A small image captioner, trained from scratch.
Model: encoder arch mlp_mixer, encoder layers 16, decoder width 192, decoder norm layernorm, decoder activation relu.
Training: ademamix at rate 0.0006, 7400 steps, batches of 192.
Data: trained on simulated stained blood smears, 195000 training examples, 7.3 epochs.
Rows from block 9 of the image encoder of a small image captioner, named by matrix and row number. Rows with one number belong to one neuron. Each number is 128 + 24 x the weight over its row's rms, rounded and kept within 0 to 255. All counts start at 0. Numbers have three digits each. After the name is the row's rms in percent of the matrix's.
After each neuron's rows are labels from the 100 images, of 14976, where the neuron reaches its highest value: "top examples" is what is common among them; "place" is the part of the image that holds the peak. Only what is clearly more common there than usual is listed. The data: simulated stained blood smears. In brackets: how many of the 100.
# fc1: MLP up (encoder.blocks.9.mlp.fc1.weight, 1024x256), inputs 172-255
# fc2: MLP down (encoder.blocks.9.mlp.fc2.weight, 256x1024, transposed), outputs 172-255

fc1.449 072:144099118104054187119113142158116085120111134104108115108136079134119115130153120112086127159167088169139117101138086101125117132131107126127137136110085108116103130110148112138139147132136096114126129141101119138091124140104137164124121162154137129104
fc2.449 065:119169159122151074060119118086137119141097134140142134136184126152135130136160114108146095117127167143126133097118137151143112114071132113138087136120167107133117175139117135137134126119134157106105170104119082140148114108078159139191131109115135136140
top examples: kidney-shaped nucleus (100)
place: top centre (25)

fc1.358 098:161110097182118099137094090149110131098120149144107154128139123135125110137159146110127107122152126111176135107109091109107151109134091091142102110135108135092133115148121134135131130158142142187125109144154082155123138091130122149135104143139126115100
fc2.358 088:097130111123135112101173126090156159116096114112112153206154106196144133140174116103124123140117120118084126135121124090112123103130130118121120125146142091107142153106122119155100134109140121099144117149115125138131091139104152135054116128119111143139
top examples: kidney-shaped nucleus (63)
place: middle left (49)

fc1.307 092:130135111093126124140120118132120110134102145101105121126104176135084130117138142127116086164104135106126164128159150123150149131127122146125148166174141122116110146112121111159148099116125096152080124120098149136115086151088168150115144082144067143112
fc2.307 086:118170127162149096082111122120138084159107097143147150147122156106122113126120155161142107096099151112104125157146149124133088119131097122140107112090141105137127151117111136118128110112170174135113169140128123087139108106125132116133091132137112112148
top examples: teardrops (66)
place: bottom left (40)

fc1.106 106:121124112086188150121112075122158125144101127131130147138138149149134109126163108130160109151117103146155163117160129099107137151131120070092129152155141130115131174097153141146137105165167114138140142157099154137106094151124121122120111070153098134102
fc2.106 096:146166145133148130061124143087115096134125112167131181128097154128161084133128156107165132109145137113120105127151136118119149132149134114082126076108118135093113088100118117107135090173144123106158124158117136110160102139196128122133157095132160135133
top examples: crescents (38)
place: top left (35)

fc1.213 096:143115133100124138137087104182096115128099154092117145134113146124102110134149117118120113136124106149179147109174113118136105137118077101139168151151131144121115145122143117145117130171183136124115088121116114138123095148096156148103157103181078154080
fc2.213 094:094086175102142099095126110106159118158083145144110143112153127130137125132136136151112091104147107164075149123133129122125127119122081126087089152142109122150118157151155126145132123107135129082105156113134110128156102129097160169128126130139139105104
top examples: target cells (36)
place: bottom left (43)

fc1.762 076:099135134104164109150176097128150087101107112124138136157124152144102109120107158121139094196098148152145127162168175110169112121151120162151153128137122134152107161149130110108142134072150118122125125092133188139094087146123143119141095166099134151119
fc2.762 069:134095146160152163126105111122105126106134153093138156090136171149107132112088076174102149129140120145057153181092132119092145140134135119116137133125131162144126124123161148139167115169103138127126157113139126106180172106155090100061104116125128132114
top examples: two lobes with orange grains (72); spiky cells (37)
place: centre (29)

fc1.223 069:116157110171135097112121114160164136123127126133110155139160115181119159107125131132166147131158139108089107154133135097135113099185122095128167119160125137101121128148114108110107137099104147081090140118159111107115146160146151135131103146121110134113
fc2.223 070:154112126136174143100121147106125172093080161128108089166168111126126139126194139133133115124129167115141137089119132104119140146106119097160123136164161110100129130141150146113106095136112133123117099112144124147165156096095150122155133139109157157115
top examples: teardrops (33)
place: top left (52)

fc1.164 092:149136150084154108091115098150137074094135169112159131114106133181124133111141140170156107176124078141140121187103153092127157141162088133109166154165104140122121164132132110115138109099110109147086135131140130084096167156108165102130093146121123146115
fc2.164 096:137130115180174164138147102105140152103103092129087156162151116165142143064123101142141104092156123115131125119137167104122079145162098146134111109164114178106126154140096148142127102144147154142128150163134133152155104105131128126131126129115165100159
top examples: crowded (65); kidney-shaped nucleus (47); round nucleus (34)
place: top centre (34)

fc1.637 086:183129138086152123121146106122168095090126157118170122095137112141113120083122115119151128157158102172146124166120121102111142113139120093097131145131132122125116128121160126140146143102118154092115134078074134097112149143106168108132080154141167165123
fc2.637 079:169140122123168154127178110110141125095136156131127118113146141099122117145144104120137114164122160102095106091125163158159125143125114144123133117152126163135120133149087149134127109116117161144152170108151152105150163136110101134220144103095157127126
top examples: lobed nucleus (42)
place: top centre (35)

fc1.239 129:103118132102093099140131090144156103151113142105118139123135121084116105127157123069100096171175120164190132109116090095141114141111117109094095125140159141136147130124131133145126131128121075119080131099096124146084090137095181165130156081178102125107
fc2.239 130:131118128100077137106062118146114117123137130137084120132129137118079118175140158132126089108144130135153144145170116133128075112119154124107143137134102142156115139133171147106093124127117144097128135074118124125136099142103136155198160132120096102153
top examples: lobed nucleus (62)
place: centre (36); top centre (26)

fc1.127 088:142119116100105156153083126157143109111125175126134123118154100130092108082154129131130120114136113146176143142118100070101098097121112119084123194091145100093119136154145120126158117117118133086131129121089134118072155135089118134146133141159172143136
fc2.127 079:115121143152147133090141144096153158137110081168144110092162109139123145084116075074164140154161139131068086112151157145137144099121134160120122076133146144134071122150126123110158106130126099114122164157138130105154102164148143139155127127117171123147
top examples: platelets (76); kidney-shaped nucleus (67)
place: top right (42)

fc1.695 107:126138105111175112114135095121163103125120158153088118152151121165136118107130113154149100126138087159134146164149151086114123113150126115111127141151123122121128168094156165157138126145191132131118107111120157110137140101100125109125075149141130148089
fc2.695 111:112128118136154148071115145077123118133117113144156156101114145112129050113128141091120125139139170126111142121140129144143121143124161149099128104110144128118109107101075141133148120078150122144118154123119154115163130141125115138138175070143150124133
top examples: crescents (72)
place: top right (49)

fc1.254 087:141143154085123079133147083144195126139160167171131138131134111169067151150133134137139122179147130092138114126110143111096171115102103137118120138153136108136133125178132101122110139078102130098101102093138112147115136132136153124150080149097137143123
fc2.254 100:145123091157185164142177136117114163092094095151112129152120131138199146112129115095129136116107119097107127130115135129102168164164138122133135062139132115089152127116099151113137110182129115154131106157154107140150181108127105093124124158135141117139
top examples: round nucleus (45)
place: top centre (39); top left (37)

fc1.227 062:095118108142130091099111119136113087142134133142161145101168149133090105122166120091154112133160111125177114169142145126138138106156121116105102119140152163125110135170107129138125126123121111117091183106117123168119067146138149130123102068109111149108
fc2.227 061:162115143101157102120114096182152155129096156134118173141158129122134114108180131163149110116121137133111132110135108103092119109098076083140157110119132075123122131109125104137127093108174150100144097124145101161135126141081154148150118128121120160156
top examples: kidney-shaped nucleus (82)
place: top right (32); middle right (25)

fc1.724 126:138133090126142109174123142153133101100108133089158155115125129140110114109161142123147110168128099110136142117129143096123126131127110161120108130125120110086077168134108095128164137126122099166080151143117120130112117115123131149122088120099130160106
fc2.724 093:103092115131168160152167139187116120130101160099080133159132082148174127161196159115111111140120114111163141105135111103088109161162131129128134105158080138141150144109148112121124101120152110127130089142118110150120164108095088084162135110110137140140
top examples: round nucleus (74)
place: bottom centre (39)

fc1.308 057:166144109152133149177104125110125043076137127102166131101121120165126121098130124091156139144116082152132118196110162117088143160141100137094093101134108136102102105130107125115119114121148149157114138105111124120101151154128133159127133122120144136177
fc2.308 062:166182145141128086152132146150168145149096147136162171108155120139134129123126070134159119129150165153103124085145142108171103083120058133119100156142126154135107159123116073145145136095113139107143129162125147138119126123122154124171104136120153147134
top examples: lobed nucleus (50)
place: bottom centre (27); centre (26)

fc1.525 083:140149133135106146096092120192149104131136141171098139147106116145134120151131136183157136116134102153178114127159114128107116091101088074133154139128140115095119134134158135139116141143139128131104137159141114088104151133112141123138126149203102101085
fc2.525 088:119120130112157155068142145039105113123124093146124093140126142162142124094125144067121110107115123150123129110099124149118167147132147137106145135154121147102136127165103131108114104139109088110122128133128110132158101153182128133125169134143157130095
top examples: platelets (79)
place: top left (40)

fc1.77 095:145126145037098140193178081158180126123158145116105119095133130113118120110141140092143122143145100157138125137169121131087113115108137071087134135110159127145151121119156108111107160139147086090153092107100106126087115158110132112149120139105156150144
fc2.77 099:154102150118125155136147165107107135084151127148153128129123118136156138179122130135151159141164132105097129118163147150122173144118140165117121132123124127152133102173117126090116152099101130128157155115146119139121143135170073119190111151117155139119
top examples: spiky cells (52)
place: top right (42)

fc1.632 111:163129137122076109160078119163117120131134135093099123129154139109105116152136134135161107125152124130136135122187139126132086085143100113105169131126146146135134151116128068088096149177174122118121134133146121143123117160134147143124159149149081143103
fc2.632 118:121066151117117164164143146120114173102089149079126111132172083144127149123183089134100114126126070144125152112128117091133114143094116167148108161158117139138108158151154127148135116122114109119142121128126115136144126117074148153119121148108138107099
top examples: crescents (53); discs (40)
place: bottom left (42)

fc1.581 062:088120100138137100155095101166171123143140149180100187145121125142128120101105101105159149104140137130143146154153127104091122054093130083127148133109115133118126118110136134149156138147150129123114146142143116131107124105107133129080138127199128128085
fc2.581 067:131123111112146124081116160101105138102121110134132096147133138147145106117179133100146106104124128127121131078116127108084122192126133136102130104139152080083137127139092108094126108134135128124142123153134118161152129140148103136165171131117139167120
top examples: round nucleus (38); kidney-shaped nucleus (35)
place: bottom right (51)

fc1.733 055:149137149100139150120144104126108110075127104146114116131103128133130123115155130157103098128156120127167120089127075135133128154140116092108110135138124140134141133113188128113121124160160119185134126141123166133105124148126108150148143139148133153128
fc2.733 059:095126113115143084111161135135135114148116141137132164140166122164128115194139122136144137154126108122093143150162135109107135087127155101144112128101174090156142139087084121097121130086153149116101137120139126159100112153089146135088104110128105129137
top examples: band-shaped nucleus (45)
place: centre (27)

fc1.621 076:116110110158108151144132126150144125121142124112160106092092122136073120121142110117146145175168113147164098115153121140137160171165139152080103146123123117090112094155126112116140095128117150104133144131084116165077130148134153138171104135072183158152
fc2.621 071:153108150088135104145124137157158154127114173135108118120172142131125118149143065127157145164154145132103135095105146127131104108063138159136145095109157127129091085109153112154151144130158141081167146169128113128161132127093161133136132109110109126118
top examples: lobed nucleus (50); band-shaped nucleus (43)
place: top centre (36)

fc1.350 106:146161137127136107136142056165130118129158144172109145130098137157111137138128170106170131155141111122145108152155111139114143118161094073118153111134153116120131092145118107098109130120135135093134120137149121133099111152161135119145152123139128137129
fc2.350 092:115127123092139164124174138106132152106102082127150128135127118134185156094147117112066147122095151102115107105099112152145165174087140153150136118129118140120149133129101151178118090140110108141128137130131119145133106148087118126139126118109141128143
top examples: crowded (66); crescents (45)
place: bottom right (37)

fc1.137 077:123120125046139129099193086116139072119146141103126117134151123115138076118141143099142110164095101122186136167163114126141110137165150171139129139133141142125133123093128135128149147112170067173111140099115193078143094151119141124145151116083132122123
fc2.137 079:160066131134129167151148103113132169092124136157112124096132143150122141127128126170137155156132114138078146162165127172087162150151168119127140108127141136167095147110121142093155092121118166129105149129151137125111142125134123111100071137148160106143
top examples: spiky cells (76)
place: top right (47); bottom right (32)

fc1.642 135:109139135116090115145094135156154112119165164151128164127132113095105078161147135091145132164137127134170131118144096119114117111097123117096146144114151109108085122138135133161113161121136147094130152134103162146091070131136167185131142092155122151102
fc2.642 120:124100120144171137127151123102116151145134124123119123159143144139146130127103153131125158098143136122075175144111150100106150152154126119100105129172116112139176142126132127100141113157158118101091124115154139119148150100167052112088148152142146146125
top examples: round nucleus (68)
place: middle right (56)

fc1.660 114:147138114092133111115127067108138103121131146148078111138141110152098127122122148136116123135139092149146151168161126113156107101138095136130157142166124136146124138123131144114108124126143121114083100088137152102122134157090125139122184171156094141103
fc2.660 102:135114144126131121109117144129058129114131122102151083128107173143143132111119124135111132105122147131074167100085112101129124136142151157106119145144118136102159105116124141115141118108138143114100145097115123107175162098126079122108146128132124163103
top examples: two lobes with orange grains (72)
place: top centre (43)

fc1.505 118:141155084113125145132131111121126115114127124104090134166125144111069089111128157145101072140129146134156164136154111083165086109141107105141117169152111149114148142118121154132110153112122111151089139093115163122121123135091139148120137141132056121148
fc2.505 094:158114153147139149116115139115130134131102144133126130086126107131152109130110131113103111132133114137126150124142112153153139100124103157130116096123132122107078091171130109119171138137120137103079185181150137091115126131147137153128111139152137127108
top examples: band-shaped nucleus (71)
place: centre (41)

fc1.393 066:078130132087094086074148133106126118124125133121141128084126127068110113155153152077111124172110114155180126155104140155166137120147135205130112123091122131134135120135101128145158120103121049164123129150099140125121104103106145173157144105106125138143
fc2.393 074:132115154100099099171129086179161118152154121141128146108136145125089167124121109157154152128108141115111120150156135186132144126110145139145126146077150076169111159135130117111123121100157171106119169108133124143095114168102136130167090123106111101143
top examples: lobed nucleus (52); band-shaped nucleus (42)
place: centre (32); middle right (26)

fc1.754 111:158148137150107115154081141148130095116141151119166159129129131109076089113117140134119105178115137129154102101136128107158091110129107138124145154118147134112088144149111094171148152138113158121088178125117124151111112158140175139101128104148117131083
fc2.754 073:154118124110167113119141103115125151097100147143111119162159097131121114112169149127146111116149137091140147119142122072085122119138099137105081114141133128114165140123116116086124105085204143136137085131153095164131126084105114125188148158115156169154
top examples: round nucleus (64)
place: middle right (30)

fc1.160 071:142136132037141148130185071130161104093098119118115104100081144128140094145136150104127107162110127123195122136112108140132143205140124117122093130120143117129152126114136131106100128118152111182130111167076175115120129110135124152135136108092099131167
fc2.160 085:130130126114115124136141108150143108114116105106096179162140122182124139178135125147136138159133077094111136149134155129127136116156134134139142084099163119135117148113141105140148140145105164110114163136120137154125099116135135134135097104108124071140
top examples: crowded (72); target cells (56)
place: top right (41)

fc1.339 095:134116126160125152171101142119128145122120161078086120152148125117096104133137115127100090137139137160179134097120109117153101115106104153146110130143120092099092152159112111162147122126144090160097131129118150165083113124108159161101135150133126162098
fc2.339 086:141144147163092135139076148101147119162144101109175139093141145111123106110107094120135106098143154151128104115121130127131079105107130157099084146101112127129099135152149149162108143166135149117175130127105103115168125132131119136118122107115113091124
top examples: kidney-shaped nucleus (69)
place: bottom left (44); bottom centre (37)

fc1.554 123:126111112131135138137158106134174118068119142139139168101133096123108119103166105104189120135154125132157096176108109112097150121149152163095099121129149119085113128113110129106161132107168099161119156136117140111132149121117143119160100099121141136178
fc2.554 139:101114101147146124127144150084113157104109150091132092112153147165119147125130124104109165129136135136096165176101144108154152105115131117144106114151131094121113119135115151137164126109094099153082151107116174073146109084110124156105080137121144143136
top examples: platelets (77)
place: top right (35)

fc1.453 113:116098141046091122150130067174156117141136160130077147125124115078143101148139147086124111141142106141135139104156114122103112146122115124098120112108171119136142131122133107122107169174190084101137095120132105162138120116102145140138140121149108152100
fc2.453 113:142079147122098109141126182117107133113104147123157066147131096144121143190143142156139140152165110093130141085126152130133111155099143207134108158158105133146117127157142103119125140088118139114137141124132116157129143103124102131159111167093139126110
top examples: crescents (70)
place: bottom left (36)

fc1.529 111:107141080098174119073139098108139099114124135177089142148166150165141125138142152162142119131105088139135132199161150138142149126146123112118154121135124122142133137096140165131143085163191109159122131090136172115131112126142130115114094118101107140110
fc2.529 121:135120115111129134087111099092154132123099116130136141100131105105120069114141155125128106154167129133138137125145133126137106140139138162096118106116165142136098124082117100159156124115180120139132144131124153117175110103112156151135135091143130099124
top examples: crescents (92)
place: top right (40)

fc1.246 101:121124114123139143152155104125124094105104099128129143112083131111119075143157108100130105208163138098142125151124107124119142188125121133102116129147139178111136122138112138113128121131172090199103162149107142122137147113131163126139103088113135136171
fc2.246 109:100097107130145110108147105116128122068108193103110130109169135163119142145121143106089123150178115118081167170096142124149158105136124112122099112151139141143120123149127146130131141075086106135079134094118178111143116085095144150149108120124139112132
top examples: dark grains (61); band-shaped nucleus (34)
place: centre (30)

fc1.354 065:149146129085117132098126127091149120131135148125160104099097148142112112134152145104122141150084159106115137123125139142133194140139112131144112159144092102115120116128138128155139137090114122147147082103133124141146135156127134130126188125095138148128
fc2.354 069:141136127166119144166118141165110121137097091097103166104072151118153147153136093141138134140122165116093138110124113152113120164136127134132173125134097098143139135143150108139162114163102138114123197152123127100116159157119113108112084123144123131127
top examples: crescents (49)
place: bottom left (50)

fc1.567 074:133118145113157146167152098106127141118128115080098124156151108146112100109134145160081119133119131136108133112110149091096113124143085073138141133168158140117187146133143116129101129126147122139129115153116138111126126141097115146104153145122142162143
fc2.567 089:119097150125080165134096160111102118166102073131168132110086121132124144156132094164150125118113135137081155187191129131105137126134148131117094141115139109134091149106141120130195161129095105124140156132109115124160095150133159135127116133128102103122
top examples: two lobes with orange grains (70)
place: centre (29)

fc1.610 096:143135121123123139157125110176187114147122140101119158139114116103113082089142113103137131124168117157140117124111113093105078130072122087098123122118186111113140164104139151145131181158148128120102149147098137084071133140105142122111097156182131138057
fc2.610 090:148150123127108133065110184073070129113119122160131125159143122115114088184131192095133092118151149115175142097143131126131135107112129128130125122137146157100116101144127144075110132110112118124133107071113128147149114105149114125191184120126150150125
top examples: dark grains (49)
place: middle right (39)

fc1.206 061:158123165064087171113144152138119149089132153113060087127080098112131088144144118115096093174142070185167138090123101095094125145127139133113141129096149108112113134108162137158142122141137075136141110172084152123116103141095148173123122126130123134105
fc2.206 059:121140159117121096087127111110153092165139110165131153107171126117122134178135148122135126112136139141120140159165150153111128150089123115104070116091169079178119153137138143096130129100132159090112181071129114128123089133124130139197132113123136112132
top examples: kidney-shaped nucleus (99)
place: top centre (63)

fc1.410 095:152135077172153097135130120141139101148130109151110147153119127114115096091121173106138109111145133099160133125130115081111091110194120074131120146135124120097149125112117125104128157145107138143072105111136131113106121133124108118110171125165122130132
fc2.410 091:092096136085129158124122116109141166098129151131144076108111143138174124095121085138097158135155144141088187159124088088108173164113141139089151156140127158121146108141153159125119159110152092114118130126108124144123130125132120106097106143149127170090
top examples: dark grains (39)
place: middle right (34)

fc1.620 115:139120109126149161164125110119130133143123119076117172128120140153125105076127105107167093157146138140142138125151127096129130112140105046088153152151118154105143133117122115138107152159149108086137074095086112137139135170106138112144147092106138151195
fc2.620 121:125124134105120136138137166156131153162084146145160127119104114064157120140091119148111147105173177116087112116147130124141142102091125127118100145123134134156135091114156139128106131131132102103167125116124117155133141110108115094126135132145127136139
top examples: crowded (69)
place: top right (33)

fc1.5 064:151129107141129104125137113146136084113136113113156126115108165176089133127117141146155129197112127110105138128144164113132173124155100133131172143149113128124114158139131105102113146057095111129090134103098127118111111172124162105118141158115132135169
fc2.5 068:108140124132141164137133137090106146125109078137075116152143144143152128083145109145120113105144173113137168123117153111105111173135161143128123130117132171118125117132125175162141107192115141152130133123126097129187117092126111114140151105099173113112
top examples: two lobes with orange grains (90)
place: centre (43)

fc1.15 127:148110108136172137167134126113167116100104148120126136140144128127097097099138131162154109120147114157150114157148179090116086118114145139122139143147145129119084177079147142176148125124158126139089118102113172100146155116089124083155056166098115123116
fc2.15 130:144150114144172135063150167071137136138105108124166140107119140118147087096103129110121157129136166120121122123099139126168147114134140123150139123116140159114105089118098146134166137079106121162116129127117161058155126117135106123122129098128139127137
top examples: target cells (38)
place: top right (61)

fc1.95 075:128165160103103108130130148107137095108127159127190134101135147128095121142134157100113137151078114123150119134087130127142179100105122172124129176122121107136108127161139098121164129076098110100119164103098155143105109140155154119163131110096172153164
fc2.95 068:166121098132149160154152119156147147099113108135117121100146125124113122131152082140173130176144162098125128135143126117100115165145127118157150093134147121124101142105114140145185096135130141147139160152146149100156110153135093153161092117125115133163
top examples: band-shaped nucleus (33)
place: middle right (42)

fc1.638 109:166151097135122108104079091117118114137117160083143160138092134109090071093133117155140080133117151127156121096138097118140115127115074118139123169128079134094124144147097112177125153136165095148108138077104100138147135154110167132091149129118103152137
fc2.638 094:152098140101106122138168112121151153143132158138147127101112103142136114126097119098143133121129131120132158137145122120104135100090119137104077156121140141130147113106122090089137153101195079114124105142164109139113130113148145115119129152128153155150
top examples: round nucleus (43)
place: bottom left (34); bottom centre (29)

fc1.691 111:189144097113100101152106121143132139135142155108132104170148144144097129148147167131176124127116121123165126129149169095144103072101123132138138130117149096137084131130153133128129150126120156117129130080115181125097103162133145188131120160100111139119
fc2.691 108:131124138126134155121103099150130153149141140079111140117128126131123113130116089148151116163077116185090158096179143138160101125148083156142168134136088099120100184116113083144173144140147142122117153151124178103160150139120120151108124123130087121126
top examples: lobed nucleus (36)
place: centre (26)

fc1.739 110:154097125088084134130099095201134121156121167078103149133104145117122105116148132130154089128123107125162136098166110124137095111116070110136136152121131122126126157131154094133143143162170099127110083104122099142117134158110145135113171140153078152098
fc2.739 107:128066168091143119117146090110164147134106137126130113103154104144143142132114110139143133110154101148081159137121137129109145122112108144101083128139106113147126155135144111113145129123172106108121122144158111106167150108102142157133102162118147096115
top examples: crowded (70); teardrops (48)
place: bottom left (32)

fc1.6 142:113121102108144138154130148154112095103107136080126121160101120168122112126163175128119084170134101127132143131120130085130114160159126137129120134150147140097105162116152130137159106127103113177061135137090128120107101122095137131141097128121127156121
fc2.6 140:118135137133117165148104132157073104130132108140086121126098123145148152162127143153094105109121108128131134125146107131084105166139151129102159107112111151118138119127183146131145112162090148099130154122112105141115130140119110103139130116152135108115
top examples: kidney-shaped nucleus (99)
place: top centre (27)

fc1.499 073:137162106089159096140137053151161105139141147148118123116124135146130106149135156140126102155140130136141116146143138123107105145104105090129163137126150125124152109145105140120141138127157108105133084099150101136125121120137130124174108152089138136104
fc2.499 070:180126118155124145127131145114094155095101115106121138158140093142120157150129128160142123135139095089135122087144127123169190124153083161144137126151085131115105144128156090132159120130101120122158134108127127159172138119085127095131121149097133118137
top examples: crescents (59)
place: top left (32)

fc1.252 095:108120100171182101147118075149146134113121106140138151130150111159119154114149113145142138150168160111138120153124097104121132177155106131109112118181115136104145139133114144112123111120103156156114170137118150135084142143130125120115132086110115129145
fc2.252 088:097101119150128127107110168091108173089117166116095095146137144163104117139108167094096124123175136122089174127108127096129132072126121097125144116150120124106122091145144151135115133130091102137097096098122162126137113079131127156096121142142156127128
top examples: lobed nucleus (63)
place: top centre (27)

fc1.267 073:108133137160125098117078127129154166133106148136127123112138094144115147121122095131120144153206113113127098128126112094124128074131106136157135108139094127117113096148134099153120126128087148108094131119143078152110142124129155129112105156139145136079
fc2.267 067:161127127109139096118101101157143144083115154133111125175152118117089141081170124117155092092119159116130142099117133108113122157076123129157138150145135088094129150153129132151117111095138176087133120124138113146155131154124139159211134144107134131138
top examples: kidney-shaped nucleus (36)
place: top centre (49)

fc1.391 088:147143114135121136157117115119139138120136143091136143179176110137075101129147142147143093149153148119159145133140131083124093091090126102172110149157112132128099145096156133148125148135138103165124118137112142113126115126095141153073119188091077142126
fc2.391 061:114137138141101156136097151080104134135143125120153091062095157143142103126091098112112147131156157151087150144099118143125152112143171126110159143124109162118116104141140145116156132156088106116129139115114108126141130125206092125113111130138164111090
top examples: crowded (66); kidney-shaped nucleus (56); spiky cells (36); large cell: round nucleus (35)
place: bottom left (52)

fc1.556 102:167152126110139082148123096150181102130157160145161148113119136121106128113118158141221143114133143148166105134140132116114143096140128127118106203118150099128127120138118109110111149085116110086117121147154142113109135165150130100153132112126136126120
fc2.556 110:105093108161151194154168162118127192106114070156111106100125117120165174096119096095115178123135106140082118169147119152103170138138161132144138077113137107130133131133124149098139119170122103138133127149146113117122143114144107111115104165142147096136
top examples: spiky cells (37)
place: top right (49)

fc1.434 102:176186120141119125115091145155120089143125123126145134129124150145120103083100118147124115139149097144159102128142141092141107098157123138151151136100149136135115128124118129124138151151126119159094134139118100081096150160114149107122133147147123140115
fc2.434 103:162142131136114117153094142092135145095122159131132106153141114134103108091116117111112098105164119149157136075129134103136098124115061170108108166141120167099120136174130136136105160138145156109145069136118119185170107093150128142142143159102168135116
top examples: band-shaped nucleus (52); dark grains (32)
place: centre (35)